{"model": "audio frame classifier", "dataset": "drum patterns on synthesised drum kits", "train_examples": 26041, "gain_aug_db": 6, "n_mels": 80, "hop_length": 160, "input": "mfcc", "spec_augment": false, "win_length": 512, "num_classes": 13, "output_stride": 4, "arch": "ecapa_tdnn", "norm": "batchnorm", "hidden_act": "silu", "depths": [10], "kernel_size": 5, "stem": "single", "widths": [192], "init": "kaiming_normal", "optimizer": "adamw", "learning_rate": 0.0041, "beta1": 0.9, "beta2": 0.99, "eps": 1e-08, "max_grad_norm": 3.0, "ema_decay": 0.99, "max_steps": 13800, "batch_size": 128, "epochs": 67.8, "lr_schedule": "constant", "warmup_steps": 2760, "weight_decay": 0.04}
Rows from block 2, named by matrix and row number. Each number is 128 + 32 x the weight over its row's rms, rounded and kept within 0 to 255. All counts start at 0. Numbers have three digits each. After the name is the row's rms in percent of the matrix's.
# c10: first pointwise conv (model.blocks.2.c1.0.weight, 192x192x1), inputs 0-95
c10.100 101:142141142134175072090124160098127109087157086079153082109055226163179094103116121162172138142158136185174137144117129165148112152077134144153161166171108106097116096132144135114103127093128109104156204101071132127113154146180129126135159088202117205148105119120153108131090149112116115165
c10.101 101:147148143161135162104148145104126123087119139128167109076114181104151077125051168130158089132121170117118137166126138192149079223094200161181137113189152131125095191070120122155127139167129106098102136171080184064075140136168114112063086090106194143136119102138077088042173147125182079107
c10.102 099:184192098075084101231100112077127116144137176088109093141086151112131108111082140126110084098066108218108134091153107112146101122074156131123159063109133194120176137094066195136105132131129120089165090119112101144087122116160147144137146118161167093111157096127175136165164134123128065127
c10.103 102:111131171076155104111093114119089133128111181112101083087148141111125125161125159123093201106035161186104080141123102121086075103142153079097090132144116118113130142150090156139145060125087140145132146084160147193130108165136131118088143074108126117081167094139124110095143148150145094159
c10.104 094:169151112149147131187095108174128106099149116154128146134147149200105110194075137152177101136116178140105144182082108115116171219112120125120179097113135140091140135114071192167150165080149117138155124151111191131111152155144124125092090164111230075171153108142151125172218180127150112124
c10.105 101:122153174117193099163138196160083147106090096123129069136126141176130191087155164136155138108082149130105160147149074109167129149145134117129102098168212159130126157181112139185096102169129155133138127114092121119094160161151144033142137135091113075182125139081168083139158144161105053128
c10.106 099:153126089158140143138112094134140129113118127141143158107185120127074135160121158152105088158137099069102149144117108131204180087138147138126113103120151094102099088122122122178113147146130111128177082162123145127118128136165143255124101226094125097128114094157082109117153145126140156066
c10.107 104:090092187137156110111100128132118182123143142094104128163059099104151083147087174121097111130133124159166117154131161124100108118159072128138108138151097083163108131117153149164102120059102137158074100114112113148116137103127092086101186105111104183085132123114160157178100078109175137118
c10.108 100:096165231159136093200121076054123153124120104150089102131105115099086186093161112111146108109130162140143112092098100129107131102076104139202118139122161208123148130184069170113101170135169170133159131142124108127149115155125134113186140093109115135201103117138169149198168182163140070188
c10.109 104:090152165115039098103084113083114100028120174117152177123105181075110150121149113129090107119166155105141096168092142132107112087170175112120164136164117132148135155119115094100189075064115122176112115164175147104089123153144170160142096112174136121099156171093171106135120183177104093117
c10.110 101:103145129151090111082060137094073170092101115174083155119101146090111105096124061133111161112155115066181122133103129116150149132199093166130148120118102090128113116066174151131093149119167063134120105120164109097147128035087165157089137116174133181201114070121147139174148124091152090100
c10.111 102:114151159128120074112164172132067117129105102080112133108159135110113155100125167119138148077086112183147129168134138109145137152198166083139205114145128104144090138170124107108096095122157058149127144178071122091093077098153189056098178130125125101142068127133156160145152089111071123173
c10.112 103:163163187078132116138173181089113140162111131156121117158141133103099155074143110110114133119134139106150116127191163129207126084121142165112152092166148154153100128110140163163173110136079145128107140088059126173120157128162160205148110142108071129181126086142122128129176082112114123148
c10.113 101:174194141123147146177182088178115154120129148152150024154124135198132165182143151095195116136118164145109157177089140115105144162163124164165100158162177171156098173143090121131165125136128129127107144058051108140108202133142076112203149136108170096165161158115162144127134153124177086088
c10.114 101:097159094140064151112105158153099169089117119128153164121132118141082086148181122156099123116194156150173121137126136097178098054144139159115136113118108114178060130072152143151165147075121092131105130121145156105140163075184128092110154163142114131212084108178074125128174122145107163097
c10.115 104:138139158147111125150161082186102126145133140153118148148140109132149159151184117143164125137148124139081174133136103086127133094156150105101109125089107139119113098137110058112167105178176100089166068082099095113089130142118101130121137089155122091080089146004189118047085121161123074068
c10.116 101:214191162100116137149164090152092125135154160112166130081097112108160249081101099103143086100121150128087110083152097084178118087076112065072056098130158158132163107136108173138123113149110111130086098125094090086119145142138105142173129129081138121145127105098096113141112170134115083109
c10.117 102:122124088125097092187093117107140103097129091143130113151117158157121105153141164160159188105130175111169152144118128137106193139152158129147203109144197115134154184153073092166072111126121131146150118147135152119165115134160148200086029067092063138183117033126132131138125108100192125137
c10.118 104:126101133153133136111094202112165153110112104152105070000151143075101116105116136087129068134149043123129118151122152140125102120114187137175122127104130108167092138109205173145151098180159089147091108123173158104123075144092158118078098161094109139156063115158099101137157113130056104125
c10.119 098:111092173146095106183106111123145201151105080143111083144128127169164174094176128115119120130112185148157129108101153098095120131109137147069088136115130105113180147134101164079135112211124119164071144083105088158157122082150107148145200104082121195126116140088163142141111145163161112136
c10.120 100:113178190129063089066161096100134136069160147154149158124166170142184121139116118071149129179161119123096139064130130161141091215139132134090222128199198164108098149135101188115187168073167147118172182120140092139141090115131118125128119140091150114146140130111136133114149114126190161182
c10.121 097:160137113137210179096139111130103140168096142190151132104116057120144151050102138101134107097131119162123187166113096101143099143113120173128090136139121138131107095103134161125178112129083081082126116141108132140114132096050158072109093111098158153111118048111131132139114106137157093070
c10.122 102:070162112114178050119134155148116118210094094143098103207166090128142120108104171090112133110119131052101099095150099147050182114147134188153096146051099138179136113070146136110114188116105108136168163077101170172117116120095124104138159152121110205161117148132075079103143087131114165103
c10.123 101:123124093133146109083117159160126104128103110141140095169120147140101051163147147178176113141081129201095130139145088159108134190124153137108117169103089157089085074170094123148180177142131121111130130130123163149132139098157125106144101195161159151124124155108073143105166101124083110164
c10.124 100:132151138185096112116083144184141184097100171173099083130115041163172053135135165113181137154083157111110168159080133064068119099132108156170063178141123099115106109160122154076135104128107092123132137126165076116137131091096113137096098094121107167140110191170138120164117123157078126116
c10.125 102:182148114101122119180205140121148101119143169097161163101185104147130137125087139092145108156082113088099085163105083150147125102149119099077166063139156124068117111128143110101109155093107107138104119224160134075117027128113149119092054156178168153125072080141069130098189155164087087118
c10.126 103:159094110107135101145135117183145064144143074081111109127111118169185144107197067076128112122116140094115140216136090134088177052084132088107073168118167153135120103112152121129017117151067116094107115142158090142162083082045113158142130139109108154103103127097141104164124180141140131097
c10.127 098:140165155125126121150201095099166134207148161174115081136120087135141109114083101117151142119118139096118186112119119093152132109174187202158125087140180145113147139106098134072212193132122108075152143105118168115159130143145064163153128073124145098087089145122140134083135164150146074127
c10.128 100:089133177122116114173132118129107166143157158129196126191079145123096118105116114056170149091130156114141114135068075107096028127069095174109171124124156148137132157178114137112139157115123163131104130135087076105124152128149115137173172108101188104087094103105137116108091205138141125137
c10.129 102:126160163138089118118106124082121134151123119131166129133115149090091110105097101109133156122134145151101222123204186126160075181131072117111129072160123085105073152113068148137100162099078157078098125094114123165053134064124124097117125099143097174127124138190142149110149115126128089165
c10.130 103:197126136141113091165127174114155180120111140110101047092065079071109052146080177087119117156077133179121143188057101085155122162108134130169052082163121110189155133145119150081124185110131153135110138122148071091127106174097112078122130098117074193143122155074144142187114053120167117135
c10.131 103:136066145080124177086087106070071144111137137053111150194204104146103153101134098130153107052158174148141101132095134140146171106163165131160144191132119162169159166167147122091181122081124118143137166152165134151133156143154135165185124098100122082088145124136099087166054154139181124171
c10.132 104:153127111083086129085088147113174134084153164130067142167164118112134153116154111147154144143095124101203122138166090095114132129103071137126212193120113086133149091167125111110175052074137133149173150149187133199157104105155125176119090145143116126150133119103058141157168103126092178116
c10.133 098:128152120128078121024137134090097089068111156125108107096186123103093172065156183142112102084080090107049139112085137112101148100128179110154149178145121092108127158167135080119134106165096113117132132135095170165138102105102139180148151156092120139135119149130161100096141135107098114153
c10.134 103:137167062086088137111146099124124179085144142096134161132111139161098123193128095117046167138170111146166125171136128122137140115191091119149122129083130059107138152064091157097147087082124126115117109161214100096140097105105158069111088134105059062140143123097164143167184151126133160080
c10.135 100:079111161123118153136161123093099131155141193151051105104170120087084104159172166064107153126155086144089116154153092069166108127159126134143087154150155089111132143126161165119120121160110114052101123135134089129106155138079077120128160148086175121135089161128117120146119107134135126116
c10.136 104:087166127093144178167123106180134094120123090143146157158163154100122048166096134112142165091077118101150146105122139170181171108155145141123183162111153082141089115140080137103130102095116150107155105124130117133126137160167180181144154184160133151115098084148050149165134126138059144162
c10.137 105:169197134138138156159152164131120164113111149158122064140142119127140182112113125069199119141133161112093147165132113112089088134072096116122106111185146211163130161144133132126115172137171148166133185078091126151084127155078118071161180135102117144107155171082114147117164179124189131141
c10.138 105:126145139101120117182156127171162093083148088138114109090118123143154035147110133138119136100048113083100134175106143114155108156130101121079153110103164107090114043162110178143130170128087096115131109140161117166171090068126115072122128121045120130152189104174105156138171100112169086121
c10.139 100:166128133120119100119133140117119086163178163184112114053123105091146203073098088056088145167109012164114178131126120098091117096180086113124115126102145115057126128124172168191186103129077084120122153100131114121118132129132160106158076154091156110170127097118134097105126168153124130095
c10.140 099:119114188135141086103153158072060176073129187107102048143078170131175167119199119168103129114173205125096174123134163136103145149121120141131143130144122156131140185139103203150176148168107145138157159120173090169137102131113164087171150126147119145158140139105149121121134228132143138182
c10.141 102:130200138153152116095065145147156157100140173077167073151090082120158100055129160097136131126138133128139158129133109112077106190120160100180138184141142048082154102150082129133071130118090178139138128068161106055137137211128086106079120131117122138127132073129156185126175124105162117151
c10.142 102:138132096135134129092132134115010110139111086114108142128123049085109141178147135165130183109114052136095097129126174140102175146122155100151157132104114170069139101127163135129167105130123149080100125124139184134137084116149176060163138099170138147132136104098177111112075128163170170066
c10.143 101:126083125146131088177100112137079180153105076161123129126102071134188146126139130132114110136151120172115102051154117142089150107133125124117137156116089122122132087128142097104177093045127101076062090133142119125147159064164103118133151086145215113146108141132101112104169061113122137124
c10.144 095:137121145121108140134086126126132153130110055146130162212106116125141158109174121140083060150098137104086124139133078128174101077089104138067172157061115123153168115139136159178079116140127108120079075125131147197127145120152148150094223156060118139118108128170084074127163102110071140130
c10.145 100:142163060112133197145126160119125096114159166081106146103132112091107150122070125159148152105059057102171092115065123176119103044168126127127174098085177088151172084128124144114064103114100120121092094139130128114078145133159128163083116104122145095091167099130074167083171093147095084120
c10.146 104:110127170147167104126138102153142078187096117134153151149109121102112142065087117160116130118192092114153063125167136091118122134172119138064136115179146133156058084123089137183058134159147121108170109099072107108120117113112109041136135141123120093076140105077158126017146082161074149152
c10.147 102:107137132101219131179169147122089162161134136144108158141171088132130155166125139095145169140128127082111120122095066102122163148108133132164078073117131138097161151144118150174107132106125151093124144112110120166096159124063111094166131158116165105151139112096128109180107166162171128089
c10.148 104:140144149145118006110121163094136111111151120119120133096050154116136098077103129142120102139121097127108153079115101134088153166171097056129136094208117174116149182108130171133109149093133154139079133096122116159141123131149140103105112098121112209124073079111112105088066144084144114121
c10.149 104:117028141099138113148094135108143097131128080056140106095124095088144126083152109142165169165129088081166129151129095129116119123135074162045126151117126093050108117129129121146135093156111154085132159103135119195086088095147104063137148112177037143065133101142187155134091115123066188132
c10.150 099:153158150155137119160161099145110092121149143108152137156071075110101190106103132109100112131116176066109167112110117138136150140122056126121133133232175155109111178100157164123097110170144153156159120178086065131139119155109113107163119165106096115136135104127098156100144151132137098126
c10.151 102:092115103147166134139107049173093134138133144120135107119143164147130204194177169074144144103113099153122098106107100157099125110148109097086104086105171139121113120140129111123157107124139157139057122047124127174130052162146123156110176167074178120093123145094134127058125141114088109110
c10.152 103:118083134135146107122109091140131155042107152085090144149116110110138131121157131156162151107157161170193091124106183122158141156153148085147121132152095158137166190105126118089121109130128159113108155137139172125083171097081095102119132140188128101104113197109134134174100112151190121145
c10.153 102:153111151107153133101142145079048168150131122119125149155153112114138086098098179095155108092089127136117162131084092088184110126115153187125145166213135147106107137153084149095103113138152158140068094084099143128156116148101132104149130155155044086150099126127146146179102068140207028144
c10.154 102:139165133095126146117161159166156121138142071136182177132135076131119165141206132125173117134084130152144133163158094126196132111131139174079111099125176170140151075164145140124059087153140141081126138012120129149125094178069104168148202128090074130117119105164139147089121111112093124122
c10.155 103:145108120124140124079055147146150100142119119097164181126196133109115112058121163094086131089128120182155147177147128121169140095175192129091190154199079115142139106152155123129180132060136115117155118182140164150110149142136135131110117112231097112166062137161174113130158144122112150095
c10.156 100:163170144126143125096124153097132219102150123113118078156131087129105088071115130164145125135113120136128146079112074127167166125126164137098167171178108094068110120122144108096145059152149135152159113148087165111119112072105128163117086153200099101144134133111153134191120140191146134131
c10.157 103:110109120139083094089140092098088131165112128177112097099150108079105140099125079098103117120127081096138133168188122108133165117114095168152126165066042124140112106124140087100095064098096135109063099099077094126112083058107142137144137103140184116104094129134148157138109152085111124166
c10.158 103:167094142152129078169137190090135193122092189201107076101125120122120111107071131152163154127147118123137115175099144055071119166093084133133096074146114110101158086084118130130125124158140125139120164097149122146083165117149089095146100104132205099126150191122108143161146160122144186155
c10.159 104:154110111121137165082144126134107150102120152160144111130014164128113112169135117096130108148121160040137191104150090121112121159114108121120103111158128196140118074132127087121107126170154150178187115161113118121115128185111093152153163179105115123163090113068108151086097107190079110156
c10.160 104:089118124131139128107148076177106114128143119143133125070144079134134115157180125070093112126158071090138122136191143109090118101187151090133135125083160065131078030103123103138098106135145150104089128122125118141163117169180154111088111193111129111170145103145161144144208123134122115115
c10.161 102:149173092143172064158139110151107063172140132100125210126149073145141129075089159142106147084159138129123098163158160111154145120104090079106164119206194174153140100119120131105143107103151104151109095156132116150105162088074131137100052091133117123068092146132136088123145096088161102094
c10.162 102:142144114120070138087171133132123108098156145120120126131143095169156183118132115158156126110168112078180121175017091126105125126150118098111103153234122163088143125133157227117117124148080157137121138147124056122095120167128165116226154172151102118160130083075177173126106222126127146071